Weights of a small sound classifier: depths [5, 5, 5], 53.2 epochs.
Rows from block 7 of a small sound classifier, named by matrix and row number. Rows with one number belong to one channel. Each number is 128 + 32 x the weight over its row's rms, rounded and kept within 0 to 255. All counts start at 0.
After each channel's rows are labels from the 100 clips, of 14976, where the channel reaches its highest value: "loudest" is the band of the loudest frequency at the time of the peak; "responds to" is what is common among them. Only what is clearly more common there than usual is listed. The data: struck, bounced, scraped and rolled objects made by modal synthesis. In brackets: how many of the 100.
# convs0: first width-5 conv (model.blocks.7.convs.0.weight, 128x128x5, each kernel summed), inputs 0-63
# convs1: second width-5 conv (model.blocks.7.convs.1.weight, 128x128x5, transposed, each kernel summed), outputs 0-63

convs0.65 [139 149 125 125 146 173 124 135  93  97 110 168 191 156 139 153  92 164 155 164  28  81 143 138  81 112 186 120 189 163 128 133  99 105  98 124 151 125 134 141 129 103 158 139  81 132 174 102 170 119  66  95  61 140 113 125 125 172 129 183 146 134 106 189]
convs1.65 [ 95 124 171 111 121 114 140 205 117 117 112 121 128 126 123 128 150 166 188 134 115  93 167 134 161 143 117 119  91 171 136 110  82  93  71 150 120 215  62 105  81 226  72  97  94 192 151 170 124 123 154 156 138 117  95 109 131 116 119 140 120 110 125 122]
loudest: 500 to 1000 Hz (74)
responds to: small (100); one hit (78)

convs0.41 [134 139  92 113 173 164 147 155 131  98 114 142 152 128 112 145 135 143  90 128  73 150 151 108 123 181 160 136 102 161 123 133  63  99  77 145 142 120 131 142  89 119 156 148 126 169 138 106 175 106  71  67 111 129 132 119 135 121 153 177 137 195 100 105]
convs1.41 [ 73 120 167  82 112 102 146 220  97 121 129 115 160 157 126 149 168 148 150 114 154 127 139 154 180 120 126 102 114 158 102 143  40  98  49 188 101 172  98  88  67 187  51  49 113 198 149 181 124 122 188 145  76 115 106 122 145 138 174  82 158 121 140 129]
loudest: 500 to 1000 Hz (75)
responds to: small (96); one hit (90)

convs0.113 [154  53 144 120  23 167 118 123 132 138 115 174 137 113 176 155 115  79 107  77 140 149 116 123 148 134  86 113 126 102  89  56 135 154 130 124 123 127 125 114  88 100 131 127 173 130  16 134  85 153 119 121 133  49 126 127 127  61 140 118 162 157 119  73]
convs1.113 [113 134 117 125 136 125 114 140 129 122 122 126 126 127 130 123  86 137 124 110 129 120 100  96 113 150  92 135 152 104 166 137 136 141 116 155 108 133 114 144 129 137  93 145 119 149 152 145 142 127 196 112 121 156  99 130 131 139 131 130 119 142 124  91]
loudest: 250 to 500 Hz (60)
responds to: one hit (89); plastic-like damping (43)

convs0.68 [184 155 122 102 141 186 113 115 102  75  95 141 205 190 142 197 117 150 123 146 147 104 146 127 161 133 177 156 180 148 129 130  85 107  99 137 123 124 114 157 135 119 157 180 102 120 144 111 181  89  30  67  83 139 129 126 148 137 117 174 122 168  72 143]
convs1.68 [108 104 133  93  78  76 134 205  72 100  75  89 102 109  84  95 129 161 150 133 140 113 157 136 197 142 132  75  84 159 122 114 110  95  91 188 152 173 108 101 112 160 118 122 117 142 123 143 125 109 181 132 120 148 133 101 120 110 131  97 129 106 153 135]
loudest: 500 to 1000 Hz (57)
responds to: small (100)

convs0.126 [ 80 146  92 110 136  74 142 132 101  69 131 130  78  58  62  78 104 137 140 148  81 113 135 130 138 106 168 125 164 142 129 133 137 145 104 113 120 141 126 145 102 140 103  85 140 164 164 132 148 105 105 113  71 131 112 131 123 153 120 163 109 133 115 163]
convs1.126 [ 68 122 168 120 125 117 141 185 113 127 124 126 125 122 121 127 124 159 178 171 129 105 171 134 157 143 161 112 102 176 167 122  73 114  66 142 130 189  88 123  94 187  72  90 114 202 168 177 135 135 164 153 153  94  89 123 132 140 141 137 140 143 142 176]
loudest: 500 to 1000 Hz (54)
responds to: small (100); glass-like damping (38); material: steel (37)

convs0.87 [ 86 126  71  77 136  95  95  87 143 107 105 126  78 127  73 107 139 191 142 158 150 146 136 160 168 178 188 150 134 122 130 129 140 175 130 136 150 167 149 129 170 124 138 178 174 171  91 128 126 122  72 114 125  56 105 114 107  88 156 130 158 149 107  72]
convs1.87 [ 82  50 119  98  60  86 110 188  54 103 146  62 197 192 138 186 158 142 156 113 122 125 103 172 138 115 152  93 147 117 110 139 109 124 104 138 118 182 113 109 129 130 108 116 175 142 122 152 110  81 184  79  80  75 134 105 130 135 143  70 142 111 205 119]
loudest: 250 to 500 Hz (69)
responds to: medium (97); one hit (77)

convs0.90 [113  99 106 121 120  87 118 145 154 167 146 179  49  39 107  96 135 199 130 154 150 162 150 178 182 156 180 138 174 154 157 121 165 151 138  80 135 101 155 104 150 101  75 123 170 173 101 126 117 140 103 105 105  95  97  69  96 160 174 124 180 132  97 135]
convs1.90 [103 133  95  95 119  86 174 181 103 180 173 134 169 177 115 138 135 136 183 128 120  76 120 176 139 105 154 151  90 157 169 124 138 147 114 120 128 162 120 142 129 148 122 144 139 153 147 157 118  83 178  85 119 107 105 113 136 122 133  98 139 124 191 119]
loudest: 250 to 500 Hz (74)
responds to: one hit (95); medium (92)

convs0.40 [132 118 112 138 131 100 154 186 147 111 151 118  94  96 103  96  38 142 109 153 126 126 170 163 140 232 165 152 180 177 160 148  99 157  91 128 132 142 133 146 124 176 111 136 135 212 127 155 149 166 156 149 150 134 155 160 134 138 135  94 115 122 139 124]
convs1.40 [111  81 183 116  85 118 134 171 106 109 112 106 116 117 104 124 143 181 193  86 189  89 150 173 233  86  51 127  73 154 169 192 116 104 122 141  99 147 103 144 145 139 126 148 131 126 119 173 119  98 193 107 122  92 108 116 148 136 153  74 159 126 163  77]
loudest: 500 to 1000 Hz (66)
responds to: one hit (100); small (100)

convs0.69 [155 145 133 108 138 147 139 133 128 125 115 202 151 148 155 160  62 141 150 135 202 136 130 157 188 127 172  87 153 140 118 125 162 185 139 122 132 147 131 133 101 127 131 140 162 105 147 138 156 111  72  92  95  92  87  97  75 141 140 172 139 198  76 133]
convs1.69 [125 110 141 133 113 107 113 169 124 111 112 108 125 128 124 126 112 133 186 119 139 123 155 147 160 162 114 120 127 154 198 144 182 157 155 167 134 149 106 142 129 156 130 162 136 154 145 150 134 134 181 163 166 118 106 135 118 114 130 133 137 146 152 113]
loudest: 500 to 1000 Hz (52)
responds to: small (99)

convs0.95 [ 95 130  97 138 150 117 153 156 167 172 150 181  92  42 126  85  53 169  88 130 114 175 133 124 173 213 132 170 137 163 143 138 116 124 107 167 100 115 137  98 150 134  42  95 130 133 156 109 121 159  95 110 148 130 109 110 114 175 150 138 116 117 116 157]
convs1.95 [139 119 175 132 133 131 126 147 118 122 117 141 146 135 146 150  90 182 178 161 175  70 170 166 221  96  96 165  28 183 207 179 141 133 130 162 123 140 129 143 141 149 125 136 140 145 139 177 113 116 185 105 108  95 114 131 132  96 105 115 108 126 140 133]
loudest: 500 to 1000 Hz (68)
responds to: one hit (100); small (94)

convs0.105 [116 185  89  86 183 113 131  99 105 114  97 163 110 144  81 121 184 230 120 181 102 154 166 127 140 154 174 122 150 115  98 146  98 147 104 140  97 142  90  99 122  95  85 132 166 191 146 128  80  89  54  69 117  77  93  80 107 177 159 128 158 100 111 163]
convs1.105 [ 59 124 115  80 102  78 188 206  90 157 164 109 141 152 110 120 171 122 164 124 118 117 114 149 112 122 151 127 125 111 124 113  42 129  53 185  91 198  82  75  60 205  76  55 114 183 162 195  97  96 126 108  80 100 109 117 108 114 128  96 110  68 140 132]
loudest: 250 to 500 Hz (72)
responds to: medium (94)

convs0.12 [136 108 124 133  89 179 120 131 130 179 162 184 162 142 163 182 151 104 152 132 163 148 137 168 165 166 127 150 108 154 120 123 163 116 201 166 174  94 152 138 158  89 169 150 126 125  98 113 105 151  70 113 105 104 153 127 115 117 142 119 189 208 100 143]
convs1.12 [142 143  76  89 163 147  76 120  88 131  90 143  88  97 118 114  86 126 134 101 115 106 127  93  89 102 100 154 136 106 140  96 157 135 138 105 145 125  87 110 101  91 145 145 111 120 153 100 126 109 218 109  79 119  91 122 135 160 148 127 126 178 157  98]
loudest: 250 to 500 Hz (52)
responds to: one hit (100); medium (100)

convs0.53 [ 73 163 125 118 171 141 130 108 150 158 125 172 111 111 181  85 147  90 119 113 124 110 188  81  71 118 103  74  60 141 141 177 127 220 107 142 102 185 106 163 135 147 103  81 191 127 167 148 176 116 188 127 106 178 130 161 174 178 128 177 128 102 154 112]
convs1.53 [145 128  88 155 128 117  80 108 113 111 103 112 124 123 127 121  68 185 160 132 158  85 136 115 165  40 113  52 116 153 140 174  71  81  58 130 126 126 112 135  82  93  87 112 111  91 112 120 126 159 148 168 169 147 124 118 176  89 110 131  98  81 131 104]
loudest: 500 to 1000 Hz (72)
responds to: one hit (100); small (97)

convs0.15 [107  76 139 164  92 193  76 129 119 187 121 145 168 187 201 160 134 112 120 139  84 150 166 126 117 139  90 121  98 152 121 118 128 143 153 160 162 119 168 118 158  83 159 139 143  91 112 109  78 151 124 150 155 147 111 120 107 119 135  83 146 146 138 119]
convs1.15 [140 126  65  43 135 121  96  97  77 132  71 126  56  68  73  63 121 132 142 169 124 112 155 124  96 106 145 151 117 134 126 108 105 126 126  81 126 116 103 126 137  79 168  93 134 104 114  92 132 122 146 111  96 157 103 131 136 159 139 102 128 178 173 144]
loudest: 250 to 500 Hz (45)
responds to: medium (92); one hit (91)

convs0.104 [129 175  79  73 161  95 118 112 115 125 102 155 104 137  82 125 174 173 158 195 136 136 147 159 116 176 182 111 154 114  87 123 109 147  94 176 132 168 112  81 125 118 126 102 174 159  83 134 127  95  91  86 113  89 103  92 147  92 153 154 147  91 119 106]
convs1.104 [ 43  88 102 113  88  97 145 175  79 133 181  98 214 208 141 196 163 140 154 110 123 147 110 157 127 103 153 110 136  89  91 134  71 129  87 149  76 152  86  74  85 156  75  88 165 160 130 151  85  96 155  91  69  75 115 106 123 136 159  67 151  97 148 110]
loudest: 250 to 500 Hz (49)
responds to: medium (100)

convs0.103 [131 147 138 118 178 110 153 162 146 147 136 119 173 215 156 140 187 157 164 163 134 131 158 181 177 136 196 120 147 100 140 163 121 170  98 134 143 165 139 149 136 167 141 166 155 166 159 182 135 109 111 105 148 159 143 170 177 179 109 123 138 153 146 179]
convs1.103 [132 110 139 125 130 141  99 130  69 126 136 150 149 141 162 177 163 135 181 146 128 129 164 196 129  77 150  77 117 123 114 136 118 138 137 141 118 117  60 175 148 100 160 151 141  94 185 112 126  95 148 116 123  80 134 147 132 181 145 116 154 164 128 172]
loudest: 250 to 500 Hz (48)
responds to: one hit (70); membrane (42)

convs0.73 [ 99 155  90 103 151 106 124 116  76 124 158 166  85  57  81  88 143  90 118 133 101 113 157 118  94 145 120  93 111 158 134 150 120 121 121 141 103 104  99 143 126  90  95  66 130 148 154  99 157 123  89  86  89 131 126 105 115 160 145 161 116  54  66 178]
convs1.73 [128 141 136 117 138 137 117 159  98 118 120 132 142 138 139 146 141 119 163 121 116 132 163 151 114 151 109 112 172 105 150 109  56 122  53 136  89 212  74  96  59 182  65  45  99 176 123 212 127 147 135 146 172 135  99 120 131 127 126  96 136 140 123 131]
loudest: 500 to 1000 Hz (71)
responds to: small (100); bouncing (55); glass-like damping (41)

convs0.64 [119 128  98 109 146 125 143 140 100  68 132 171 136 108  83 121 144 136 166 123  27 114 132 136  87 108 156  93 153 141 136 131 111 150  80 118 139 123 112 160  84 130 118  66 155 149 172 131 164 108  88  97  73 127 125 143 126 154 122 177 148  45 100 153]
convs1.64 [117 129 175 133 127 131 130 180 129 121 122 118 129 122 125 129 140 164 211 133 144 118 174 148 166 139 142 106 102 165 164 129  94  99  87 141 133 190 106 124 105 196  71 101 108 210 157 185 130 136 178 159 162  93  67 114 152 156 155 112 171 162 156 156]
loudest: 500 to 1000 Hz (75)
responds to: small (100); one hit (75)

convs0.79 [101 160  81 105 145 111 138 137  81 113 151 171  75  56  68  81 128 117 108 145  82 125 153 111  84 148 143  98 135 163 128 144 116 109 114 135  83 101  93 131 112 111  71  64 132 160 147 108 152 110  96  88  94 140 107  99 136 159 155 159 124  50  73 182]
convs1.79 [ 84 129 160 109 128 116 125 179  89 116 124 131 151 145 141 152 155 153 149 143 133  86 161 160 158 152 117 116 133 135 160 116  50 115  52 132  59 205  64  78  57 192  60  43  95 183 133 222 112 151 133 119 157 130 101 103 114 105 109 120 117 115  92 137]
loudest: 500 to 1000 Hz (58)
responds to: small (99); bouncing (44); glass-like damping (36)

convs0.101 [192 135 117 133 167 141 184 160 128 124 176  96 123 106 127 155 114 140 133 134 153 150 160 157 159 168 166 153 147 150 155 179 143 131 156 146 140 122 130 171 126 178 147 146 145 141 183 151 168 167 167 174 157 159 198 203 133 179 100 126  74 176 170 147]
convs1.101 [117  91 140 114 107 103 140 113 130 127 140 126 121 133 115 110 111 127 187 121 157 119 163 152 154  72  60 124  91 139 188 170 124 131 128 107 143 128 109 166 138  86 126 103  89 130 156 101 118 107 166  97 107 101 117 147 159 140 128 121 133 129 164 123]
loudest: 500 to 1000 Hz (76)
responds to: one hit (100); small (98)

convs0.80 [123 122 104  86  94 121  77  86 100 125 108 175 124 112 103 125 121 172 148 172 153 147 162 133 123 166 151 135 149 122  95 105 130 195 111 154 125 203 110  92 123 104 119 138 194 196  66 139  98 141 130 163 107  62 115 138 126  62 163 121 155  92 159 108]
convs1.80 [ 79  93 132 136  91 112 153 162  99 131 180  86 197 187 138 182 140 139 132  97 121 137  87 149 127  95 129 108 137 104 105 127  93 159  92 159  83 157  76  79 108 167  65 101 195 160 133 170 102 107 177 117 101  90 129 114 137 142 135  75 133 102 174  97]
loudest: 250 to 500 Hz (48)
responds to: medium (100); one hit (77)

convs0.22 [136 108 118  87 152 138  30  20 148 156  75 162 157 172 172 140 134 139 108  73 142 114 164  73 135 168  60 122  44 130 156 149  92 112 101 137 113 105  93 136  88  71 138 146 102  61  54  78 154 105  99  98 129 127 137 155 163  89 130 153 134 122 123  83]
convs1.22 [149 119 107 124 140 142  74  52 135 118 111 135 141 123 164 150 153 155 154  86 155 130 144 133 147  96 139  57 120 170 159 143 192 113 154 137 125 109 123 173 149  95 134 193 152  99  97 111 175 160 192 159  57 159 113 112 164 171 127 127 129 107 187 135]
loudest: 500 to 1000 Hz (68)
responds to: small (100); one hit (55); text has "noise" (55)

convs0.70 [ 92  97 132 100 134  87  95  86 119 183 114 179  70  88 150 108  97 155 119 153 134 133 172 136 171 196 166 138 131 176 151 130 130  98 101 101 100 115 138 120 160 114  50  99 118 165 167  92 128 122  80  91  68  74 100  69  95 188 134 110 159 136  69 159]
convs1.70 [155 121 139 143 105 139 151 161 113 112 125 104 103 110  90  96  94 122 158 122 124  91 134 140 127 122  96 125 137 133 163 107 163 155 149 129 142 138  97 115 150 166 121 143 176 129  98 207 146 135 191 139 149 130 111  80 108  89  90 115 115  98 180 102]
loudest: 1000 to 2000 Hz (27)
responds to: small (84); repeated hits (42)

convs0.3 [144  93 109 120 104 192 107 126 112 191 152 190 159 134 170 181 143  83 135 138 129 161 161 141 136 199  99 118 120 168 121 136 168 145 196 167 142  52 134 124 144  63 151 130 154  95 114  91 120 173  99 133 114  81 120 101 109 153 142 127 158 166 123 162]
convs1.3 [140  96 105  99 106 130  72 105 112 121  80 111 102  91 104 107 111 120  97 159 123 120 152  77  90 122 130 139 157  96 140 121 134 145 124  81 155 127 109 136 120 104 145 114 138 127 141 137 150 100 153 101  70  99 102 153 152 177 157 120 148 201 152 130]
loudest: 250 to 500 Hz (53)
responds to: one hit (96); rubber-like damping (49)

convs0.118 [147 152 104  96 164 147  84  82  90 139 102 170 115  97 143 132  88 117 159 167 130 120 171 118  93 127 112 158  99 173 166 161  99 131 101 151 100 126 110 150 122  63 134 134 125  71 189  89 154  94  42  85  58 137 156 148 112 179 114 139 104 123 107 217]
convs1.118 [121 105 110 107 116 125 112 102  70 123 119 127 136 130 124 138 154  80 151 128  94 171 207  77  85 121 119  83 173 131 165  92 105 125  98 149 120 171  99 109  86 136  47  92 122 159 135 159 165 139  96 131 146 155 128 108 103 129 119 103 137 123 143 153]
loudest: 500 to 1000 Hz (44)
responds to: small (100); one hit (56)

convs0.119 [163 144 137 126 150 163  67  98 140 137  83 160 101 132 195 128  70 171 166 155  74 130 142 138  45 113 124 134  99 148 160 149  87 155  68 146 103 185 129 152 117 106 138 138 144  56 166 122 144  82  66  91  92 145 153 169 170 160 102 115  99  95 106 181]
convs1.119 [130 125 140 123 125 100 155 110 115 147 143 130 126 129 116 123 121 116 158 110 103 130 245  91 107 122  96  84 158 140 202 121 104 114 115 148 106 151  71 135 110 154  71 115 149 159 135 168 180 140 116 131 141 165 149 140 112 119 119 127 130  90 138 139]
loudest: 500 to 1000 Hz (79)
responds to: small (100); one hit (77)

convs0.27 [161  96 141 153 113  84  95 159 161 151 156 207  70  86 114 103 134 133 123 126 195 166 183 174 184 123 112  92 139 137 155 135 186 190 151 113 145 146 129 139 148  89  99 105 194 153 121 168  99 135 109  93 105  56  87  41  95 141 153 116 154 110  79 155]
convs1.27 [122 166 133  93 181 117 150 143 130 166 175 184 183 184 179 175 116 123 150 103 130 115 111 150 123 133 140 138 129 128 160 122 173 149 124 168 131 133 129 133 147 171  77 164 130 165 125 184 126 141 174 135 115 102  89 119 124 137 134 123 140 135 164 139]
loudest: 500 to 1000 Hz (51)
responds to: one hit (84); small (72)

convs0.46 [123 142  92 114 178 142 145 161 124 123 132 146 140 159 114 143 120 103 142 131  65 169 159 107  95 209 126  98  85 161 142 155  85 157  88 164 142 124  91 132 104 108 122  76 160 165 159 121 137 104  89  75 107 133 106 101 146 154 146 144 155  67  72 136]
convs1.46 [ 75 121 129  97 121  89 126 192  74 118 129 121 170 165 141 163 168 147 173 100 150 135 149 167 162  97  97  93 128 147 145 131  39  90  59 150 115 162  83 114  48 176  50  44 105 189 154 180 112 116 158 136 105  90  93 129 144 141 172  77 180 137 165 137]
loudest: 500 to 1000 Hz (69)
responds to: one hit (99); small (96)

convs0.20 [128  96 104 117 149 164  52  69 122 163  51 149 169 160 180 164 111 163 169 179  61 138 145 124  75 171 159 149 146 159 139 133  71 107  95 136 118 156  98 127  97  91 122 148 109  90 201  70 135 118  67 111 111 137 124 133 111 193 118 136 112 145 125 226]
convs1.20 [122 145 127 114 143 123 130 130 135 134 135 145 149 147 149 152 131 113 163 144 119 164 186  89 102 142 113 120 154 110 163 128  58 136  66 157 112 179  59 111  78 150  55  46  82 152 158 178 142 140 113 149 149 145 116 121 122 138 125  99 132 133 131 165]
loudest: 500 to 1000 Hz (49)
responds to: small (81); rubber-like damping (40)

convs0.114 [164  64 137 134  11 163 127 141 133 164 128 184 141 123 165 154 106 112  98  96 115 150 121 114 135 155  87 110 133 118 104  61 133 155 141 159 125 151 127 110  86 108 136 121 175 140  34 137  68 173 140 145 162  66 111 118 123  49 134 115 147 132 138  67]
convs1.114 [125 141 134 117 144 127 129 130 126 137 136 141 136 130 148 142  97 146 133 122 135 122 103 108 139 149 109 134 137 121 166 146 138 142 132 165 115 138 117 139 136 142 106 153 143 147 142 145 144 131 163 124 120 160 109 133 138 138 143 127 132 143 114 117]
loudest: 250 to 500 Hz (46)
responds to: one hit (88); large (68)

convs0.108 [108 158  59  84 149  73 106 118 107 116 104 160  85 106  49 133 185 162 164 191 107 151 140 160 116 163 178 128 161 106 111 119 102 150  94 177 148 164 133  94 115 102 144 121 160 169  56 127 129 133 122 132 119  91 128  92 127  84 168 135 165 105 157  88]
convs1.108 [ 49  95  79  95  80  65 184 190  98 168 206 104 223 231 132 198 153 139 161 116 122 132 100 158 111 100 161 118 141 122 123 117  81 146  98 168  80 154  83  89  88 169  84  89 160 148 136 164  96  95 164  82  88  89 108  97 111 136 150 103 149  85 165 116]
loudest: 250 to 500 Hz (70)
responds to: medium (100); one hit (80)

convs0.78 [108 149  68 108 145 103 140 138 100  65 123 152 100  98  62 106 172 119 156 139  31 129 131 148 103 128 172 110 146 146 133 134 116 140  84 127 134 119 119 142  96 122 115  55 148 141 165 127 139  99  98  88  89 129 105 120 121 152 135 165 164  39 100 166]
convs1.78 [ 84 112 157 121 110 113 122 188 105 111 111 114 129 128 122 133 169 159 195 148 166 109 157 162 175 157 148  97 106 156 151 148  71  89  79 142 119 196 102 114  86 191  61  88 112 202 159 189 117 125 177 141 149  76  70  99 145 147 150 102 174 161 149 160]
loudest: 500 to 1000 Hz (55)
responds to: small (100); action: one hit (53); glass-like damping (48)

convs0.16 [130  98 112 120 154 171 111 100 111 130  74 149 175 156 168 152  87 149 184 183  46 137 154 141  99 139 180 117 163 164 135 150  78 115  82 133 132 146 110 148  91 117 135 132 120 112 217  97 137 111  66 109 110 151 117 132 128 204 117 125 101 152 125 225]
convs1.16 [107 152 147 104 144 115 137 151 128 142 140 144 136 140 140 138  98 102 165 159 105 150 187  96 100 144 134 128 146 116 179 115  54 110  54 179 120 182  75 116  65 168  49  53  64 168 182 170 130 127 109 133 135 114 108 124 123 143 125 113 129 125 131 171]
loudest: 500 to 1000 Hz (77)
responds to: small (100); one hit (95)

convs0.111 [187 132 135 113 109 152 134 124 121 180 129 157 174 202 149 169 134 194 135 214 157 140 112 132 176 142 176 137 154  93  76 105 116 167 121 122 107 153 126  72 142 117 147 192 170 154 104 142  87  88  97 117 125  73  98  95 115 123 148 116 174 153 103 182]
convs1.111 [133 139 124 124 125  96 160 140 111 143 135 143 116 114 102 107 155 143 145  99 128 145 132 175 131  99 169  94  98 138  81 109 111 148  94 131  86 177  88  88  97 173  80  92 165 202 110 163  98 114 153 116 113  87 117  84 143 110 133 120 128  86 130  96]
loudest: 250 to 500 Hz (69)
responds to: medium (98); one hit (84)

convs0.71 [178 124  61 119 135 141  57  80 142 106 102 181 104  98 160 123 102 194 170 135 119 130 149 130  70 164 118 154 113 170 169 140  92 116  85 130 133 141 138 144 114  91 153 144 147  34 123 110 154 118 108 122 153 115 168 177 135 140 126 131 127 117 134 144]
convs1.71 [128 121 116 119 127 141 129  61 131 131 133 118 121 122 124 117 150 125 179  69 129 145 218  95 102 135  91  76 173 168 173 150 132 105 126 148  90 129  63 140 138 125  94 134 134 112 129 141 173 158 159 145 117 182 116 102 140 163 138 115 141 107 159 116]
loudest: 500 to 1000 Hz (65)
responds to: small (100); one hit (97)